{"encoder_kernel_size": 5, "decoder_fused_qkv": true, "decoder_parallel_block": false, "momentum": 0.95}
Rows from block 7 of the image encoder of a small image captioner, named by matrix and row number. Rows with one number belong to one channel. Each number is 500 + 40 x the weight over its row's rms, rounded and kept within 0 to 999. All counts start at 0. Numbers have three digits each.
After each channel's rows are labels from the 100 images, of 14976, where the channel reaches its highest value: "top examples" is what is common among them. Only what is clearly more common there than usual is listed. The data: views of escape-time and Newton fractals.
# convs0: expand pointwise conv (encoder.blocks.7.convs.0.weight, 192x48x1x1), inputs 0-47
# convs1: depthwise 5x5 conv (encoder.blocks.7.convs.1.weight, 192x1x5x5, trained with AdamW), a 5x5 kernel
# convs2: project pointwise conv (encoder.blocks.7.convs.2.weight, 48x192x1x1, transposed), outputs 0-47

convs0.35:468455427518477464472493505450534460397461555561471552525506509531550563503505497482493522466552480553485444457478474500443523546540581496477525
convs1.35:556508520597552545520438496504506487469484454462501517563506500480528448431
convs2.35:479516490516479486515549536524546440459494457529534540521416541453523521494414498517479524513481525515490498396514456443577524495584502456447475
top examples: Mandelbrot set; burning ship

convs0.69:547468426430457542489465551478603468430492507470463494455462500492491495516447548472470472462501541449412482491497502536520561535493465528453498
convs1.69:459552547520519479481540443523499523524415529537465422504570515551522489481
convs2.69:504484515478478496376546482534542459483458486504461515479472531523615544471525584418504517529531500467544493552493486470483497480534487493548455
top examples: Mandelbrot set

convs0.20:534587517497482513494462546522587468555531516467553550490502500482528495504480474562548507542485468526493415555515505488554503431446563425476475
convs1.20:519547463480403467445470507491485502499425510446461497546567518510536480455
convs2.20:521538506441473458516474515487500506492528485561556555481543478399459507454598540513530414545486547486480491527498535439460534468459442526495504
top examples: tricorn

convs0.176:529518474552446539489525474550487407514489506477586436572486466544456503489491563465528472409526518515489540505527446522488505442499560497457530
convs1.176:543485550546535493520477491554527504448480570544493521486544554583537550534
convs2.176:481507471452483429523582483494490513486484487449543525553399496425565527514511495431516460440467507519510519490448560481529483506548435441500480
top examples: warm; Julia set

convs0.104:468551455473468502544578545473517516490478452555468539461531465581536476478528574603451498515466503518555482462515474493553468434491508476468513
convs1.104:500478526470492504530489537510528504444621477544558463510423510453484492470
convs2.104:492533425498486475462504441537472539515570499377503448522446482565524564536516505502508434474485517529535493556518492477556473522546454543510468
top examples: cubic Julia set; quartic Julia set

convs0.177:532513531518470491496538468480558478481537480451448482531466482495476522513499491446570462430571555469423567501522464457489573488448517579497443
convs1.177:532547493536542537462484485505501491459456550564529440463544550485560548561
convs2.177:460547496465471511486520487485587469575519518469488496537512527432530472473454465481430595523445452471604491521448456505535510509517528459508513
top examples: tricorn

convs0.21:536469453447580510503472523498446477491443527476470539481482544525567419544592485487462462539502448561427527493491503480489563519473539492535526
convs1.21:441522476478471478465465454491440521458452422486516474505434476504416488461
convs2.21:487513501443438487390496550569504466471525509467497463488510477422582554489546505487483592462489442502491493482447503508547508489528448454489476
top examples: dark

convs0.97:452518558514480475542424465548454491513517544408554486530498479542530462500468505480441482546491515480529481435526475547516471582475519584511564
convs1.97:493524534518498445432522523464468457492483443492468474481532539530582529591
convs2.97:522453545502464504617562450460498452590563465484518482486500500556476515492508465464520441505524538458489490445461476537528491437492509426527498
top examples: Julia set

convs0.162:494609498546525475472564443503502515463498465603512481530490463510590513438450541489516523440494551468469457504507439533505472498541477483478472
convs1.162:509533552539478530458519485513437467458531558423502520525567494464433544492
convs2.162:476524441484450512571450529520500462470493521468488451495538565460545538530517494544539478490508522429534473461552502401535511522550493477587564
top examples: dark

convs0.128:512588472485555473464533558539511519520587503488527579504555528506482537477461524482381513449464524521546512451533478488517512500479525512496425
convs1.128:510539461451421473537512467507436514560546433496418526488488520484515483462
convs2.128:460545514515482545500603513434489474507476470530560463485460527541483416526526471473606505485528514561514461493484531541515560532508431496533467
top examples: Newton basins of five roots

convs0.146:488507481505547511454481499502494485461542405533523558485469483494532557472498497544492462524460472530468486544552579535453537548419490464507387
convs1.146:467525590495483468449541484493494491509517501549445425474440518539505427464
convs2.146:476473447486465488497517558523495412513560550569472501533475532476566450483405504514497561570509483494517466470549481481484460527503466492597506
top examples: Mandelbrot set

convs0.175:497492501480488515521456535463542494431438542604510586481479563567412556503487532529461537494464506523478510468472527500553531537532452519516463
convs1.175:444491439503478500488519502522549494495553453549412528514426444548467514471
convs2.175:498447515510470486484545557539551485499523564514580544491523495530465479519501529432428542524470491420500499478571548536509495521582528513407494
top examples: tricorn; pastel

convs0.110:529583516525440468513448471540475463591470475461608480467501498502497493544504577462500527449459548490504503517488560493462498503531513571489443
convs1.110:536550470524560541553510476501573539525483507525524518483550499583514575469
convs2.110:552422460491476506511531431528458527526584515515541488464509394486495508560465508481477485476541428536531479537466506539459528530437488469571506
top examples: tricorn

convs0.134:536473498555486558412528479536544514537575532550536421499462489498502586503523520547494553464499476511504509471500458544502474505558482606498519
convs1.134:533443502431479449458495480469458493529462445479482490470437478456433478432
convs2.134:440526507533536448479479567496549534539507495580463539521451485520500465502442540509470463523599525538478528450473515414555505485463540529445469
top examples: Newton basins of five roots

convs0.37:502511468494545530520504522527409520501463512401498527543440537501525450569484502406431481496423492494531470470541518502468446487506457502490567
convs1.37:480460484430479483474522469447443489541485476449465518445465474472451432434
convs2.37:409481479478472550493542578492508555509461534478512512532548552472510553558496516529502570493492455537437520468534514456423515527587549533483502
top examples: sine Julia set

convs0.98:473437469531468514492583545516456507494501542458471569529514489479521522524604517540536507528502543530550558453543496496523561532573504419527514
convs1.98:553422523480421496476503450464470451495443538491525480554519461480456446483
convs2.98:544546468482443543541462504522475508523526426488513469489428472504388489488492428455434486446525518495452499479521557426449513513534544499476472
top examples: Mandelbrot set; burning ship

convs0.102:492457512460528516554509544510510528547496521498565555515504496577540502561576490510454485485484472530455481571484452573512480462391520466446474
convs1.102:506471488492426520501482518502514441530463571595464505528546503587491498482
convs2.102:518515540489483504590434522386556476490516503530529449498476532453521488555464480490467434453508481489459492546466465520508536527439579543520536
top examples: Julia set

convs0.83:527427506486454425487501506551484563466543496530499504522495464446555527530444510474504566408435470529424465512473550470483434486524498466533529
convs1.83:538510557525518513468491519465529441472437482559454493499510534562448473411
convs2.83:479495531464473508509518445422508491495485450496476432526465555518528517556432521456478561555509486433564480487498380500531485469442490510461523
top examples: vivid

convs0.16:482484490552561599491582445495529477488489506555539532520483506519510498507546539499455549431536473503541501528570510542513505502502523616518553
convs1.16:519488528504506441513515539467520457481404463466473552423514480444544482450
convs2.16:487571482457486370552562502489501520585532488526499472520465543535498504518539532510502483528545516468485493447479472492489403519508513439536438
top examples: cubic Julia set

convs0.150:458527523518554464568548471455442502525570503594529520484514483537568522484496484453530464485519575511476542480501561531463405488460524459497490
convs1.150:418522536485444563507508447461507554464478500475471560540526449456480548479
convs2.150:448560482467463497543485553539536427483628490540541502516498493524533460513610508464555479478498489515477481487489544519515494514585503519462515
top examples: dark; Mandelbrot set

convs0.143:587543455428452472488511509471494551499531507466514508391570464525473440548490461503500468436474545520510474508539546576517502525535470540486528
convs1.143:539487522547494452541480415493503508468478472458527460545475450415451518453
convs2.143:496459464500503540552472472526455464613549487459567589519524491518523512532503481481542422583492456522493470485468450507528485484558467507556505
top examples: earthy

convs0.167:574507414444518527493545515495494537436441474501490509532455504472460516531483467566534435483416462482426463451479510509483482471533483538558445
convs1.167:478430452481551505443488518550437491465529510475536464553451493463425471476
convs2.167:490591501529489444495530501497487508454410543486513537458531482521495492483384525500556501416472481484554484484525462520489594522535517539494459
top examples: pastel; tricorn

convs0.161:427500479555483487439487486437473536397531483455460491498520468490494451542460542453561543481499540495526496543405516548465471514503453470493560
convs1.161:440504526515534519534575476488522564558558519499525588526472465482458503459
convs2.161:511557475468503554530513534476385493407504518484455546496463514521478485507548480479479541450536472474502537572447459527485565559476565506462491
top examples: pastel; Julia set

convs0.153:415429511497496491488551499475452456462516536454552468507458517583479459546457472484457457499537592473513486475425432481529522487540548483505507
convs1.153:509521399483482499487570483465544503438460483531446559517547474458465476516
convs2.153:467448451526485495491462553564482509499489469458499530491439536521512485593465477520556481545523451377481569461447497505474530539519445519519497
top examples: Julia set; cool

convs0.92:488480428491533572457500532536462490477488461544594469468498507551437448535498473420446475485520516497494441523492451580452547486518476447509476
convs1.92:521575504497486526521517465511570458473484507491417515522517481459531580577
convs2.92:430479487488474512550524485490497548394477400520489491496536468552480534585470467504539510486427520544455570462505520536534550473477486537479490
top examples: Newton basins of five roots

convs0.80:380537436442544514507488560505483492490508520477450486490509502457584493557496463548437458465496485490525516512550527493468578521530500433553485
convs1.80:409451520500531500533516492470551519480500484491481468499539504495472520633
convs2.80:568462511490456496443545546448471528481559568459473556487499483480534468476570545557522548516492487446478474521540469510434449546433444527536496
top examples: vivid; burning ship

convs0.44:462464465478469589497491517504475539479466419484484546469498444529486457509485495446500541607466529508603500476465491499534442471558475467482461
convs1.44:473497500431489489460496498421517500533493485421491459456439436463450452527
convs2.44:457467557458419534555551535462502627481510524481479454523488461479519513429532492462522482483488549520490522514543520559435475536550532495461519
top examples: dark; Mandelbrot set

convs0.106:482450473481563459429481482556511470441511456524501492521510504498509566407489459522506438518420543483491505435476540534469525552492408475533493
convs1.106:569500550555433463518504444550494439511511487494465474468538486579535504539
convs2.106:502511511523558495511545491529455476404552493554512573531475539519514475507564559417521507534491519476499435513519481438521499571543451487566462
top examples: Mandelbrot set; tricorn

convs0.189:524449476485477484508536517471549524487463482490482459500471482370467522515481541545508495465517493406519561527477526488457627518506536529487462
convs1.189:505515487439482520508479452443459453490483426526503478534463541476428430441
convs2.189:505493491516532497501435508548527462483532539597510634537418453470535558538515498459428503467484511505542462485484541492505510474497502520441489
top examples: Mandelbrot set

convs0.100:534499557499499545483471535594415455462468550482516521524441540487462488508572497454498521416425461436519504521535488508523473477481474565470491
convs1.100:471508557528547503480500503552581511544558578529525519505588505523522517470
convs2.100:544479500468433483461553479493505494467499543515499518503456495427578487484537490491500579520507483493453466536414480464608494549451455444454503
top examples: grey; Julia set

convs0.181:507529469454533495566464526576397532520445531469484540510533497484516473526475438498485449517449536509567504472471486495531452455525400457530530
convs1.181:466423469471474467521531514487446531559523477450503517454489510441443453428
convs2.181:493471550407471524501525487445478527470528575438493494532557563432532543481501525543496519506499516542465487420521465441462531537569504499501566
top examples: sine Julia set

convs0.12:481420411463559480528558458476527518524439503498468482498541582492492500520515472554464477460565504530507519528512475504398502523500430445537508
convs1.12:470499468445505448519515479441513472502475444458468488472418503429439473444
convs2.12:471433450574438531524487566530503404501505490513522565492523549464519554486478518549464460490470464518525474485560514477581577495534482511471464
top examples: dark; burning ship

convs0.169:439468417499542488508514569430527486517485489444535526470540510395516480509496570479566530513496487459569517522515553499501534484521470519434438
convs1.169:527568533546450471498508471452521530491470431503511518453429549492464462430
convs2.169:457482491452451508512565535509504470543562554552552523550475470488501469484472533471471556568525483446564463456524520493479527403453562469476461
top examples: Mandelbrot set; tricorn; vivid

convs0.148:442562485467593514446503491522465458506491442477519491460505440538513534467463473455408527440460526520510446521488471555462553547484536448539486
convs1.148:542560563451479520505433445517496468469478476450538580526513516465444501476
convs2.148:516447439474500502532539508471533561437484478492474526519456501556536478513490415569522553448409508513473546483550508526532539473483421560524522
top examples: Newton basins of five roots; earthy

convs0.149:471565493452478438397520572562457458460510533479508448513565452508514516476494494512509540455458514479526521520559537525457458535514503540519586
convs1.149:501477571508526491524522547432515495459476460459444473430507539436450520552
convs2.149:468539514476521474560507502426513489555487502450547425542478484485485451403537539512506516498530509577512546473418488536568469502425509513515539
top examples: tricorn; vivid

convs0.34:453444447481552575475446515518527541461517572492471479557477454481453393510522498512481468530519415470501488532497535507497527486496440424475477
convs1.34:536550513578518539511492516537469440529450512507538477516538447411444485485
convs2.34:521479524532472501459542538509472534417462499549462570556505520480545510505607531502461579501482494473461512485529463585504494441487440483451470
top examples: Newton basins of three roots; cool; Newton basins of five roots

convs0.152:411492470526505471578531550576503535474466463459502577514477498551460538487471497564476425544451496530523477498517469522517492560439453503508441
convs1.152:553474497444424472450522491447502425525462432482450523456496467502539483479
convs2.152:493456502471487500438543433520508501483485521471491526410516511491447587519570459538550512406552465544487442466458532510469544449471493467502476
top examples: close-up

convs0.32:521555567474568442459515443511456459552556569483562476466508531488442493456509476458488525490538571530478522528527543462513515566520528530432481
convs1.32:478448429502580478475469500495589457454512486533487475493508477447516547556
convs2.32:435458470530488423487421511519551453481505472522517409550527482501485591497465496546506466435500479516574511506507443489478448466487486431483480
top examples: tricorn

convs0.67:580481457552510499474480535478493466542537550575559531503453513442423483435496410472561543503515467501504525533471498526466479434488450528495533
convs1.67:521479449457449504541550537482452439473502518505507429428505581530472478496
convs2.67:479391488482504551493474521493519514437461524514540428516487517537519471512497468574544518465493409504484469562475448544534462532556486489576541
top examples: tricorn

convs0.57:487512440513473456457596514533467542520487479473521587483470517492445505480472465491581540464521472490511505494548507413492523525457531480409434
convs1.57:560515537569567540499440497566516514473487595530508504508547495476487499541
convs2.57:475536565519468477575457548464542457519445553523462536418476496444519517494526540453491563542448500521559514466516523493527509532448476456443435
top examples: tricorn; grey

convs0.88:609548520563465553461537501461487540541538486501463461520477472473434487500549463539471527481536586453503481430551449483544482460473504475473515
convs1.88:447553583524504541531535525506532518437478498526545452498582493535547522530
convs2.88:509512475486491461473474576516451554525484497498566557506546533460561453462481445597447511553517511527530464410472501547467528479533516458552503
top examples: dark; burning ship

convs0.7:531513548539529505414494473475532476584495488550519484482445474521531458461449538482458433451444511443557444500537431517485426512482512517551509
convs1.7:464534539534536524479484463570529471472452492573477576451512563547493531506
convs2.7:513521570416459517505564520526514413439491556446525500473494503481494450468518467518482427402527508483494483532495470493499551557562538486500549
top examples: Julia set

convs0.124:445519423489496539494510516444436545532503468509527515454489538521455481505467479550474382477507500502556470538459491498409504454516487489445578
convs1.124:482476446442573478462466483529565521489582510502457491471583476503487489534
convs2.124:499490565506465511563452520453411541505516485475520585553478546523443422488438512512525483491537497537498462482536450478496497538476443505486595
top examples: pastel; earthy; Julia set

convs0.133:511498554442477528468510464478510493510426467554547484535544539506484449470543499461550511581600517544470435468440546491550525493475549498552504
convs1.133:496456430448458507471530503434442467525522467458468526481484471485443426453
convs2.133:562496519458496465534466531536498491407481575450510497518525514489536528540577510466460474475455519557516477542533630462512461500497471468525531
top examples: quartic Julia set

convs0.95:475499482514526598436502497543493497462502480524573485494447505543532460539484449442478472509517475487516484564457417522459538536544496447514603
convs1.95:561488512487516559512502459483541511480479449510482464526518470439511568612
convs2.95:436513429440494451539517548539515437483564499491470513499522485548520587546499455475531557436440512543554498467491540487550554526531453530515513
top examples: Newton basins of five roots

convs0.82:442461469475544551448466539563482457540479469443433509501585509508502548512537489552462506497522490494514448468509548429468502561409526510534466
convs1.82:549516547523526470516509500519414527505550540506530551486518467561601509529
convs2.82:464461434529451469547500475539543489503508460533583524532452456516507497576486534481507488580493439430526491431446517491576481445467473483523500
top examples: tricorn; grey; cool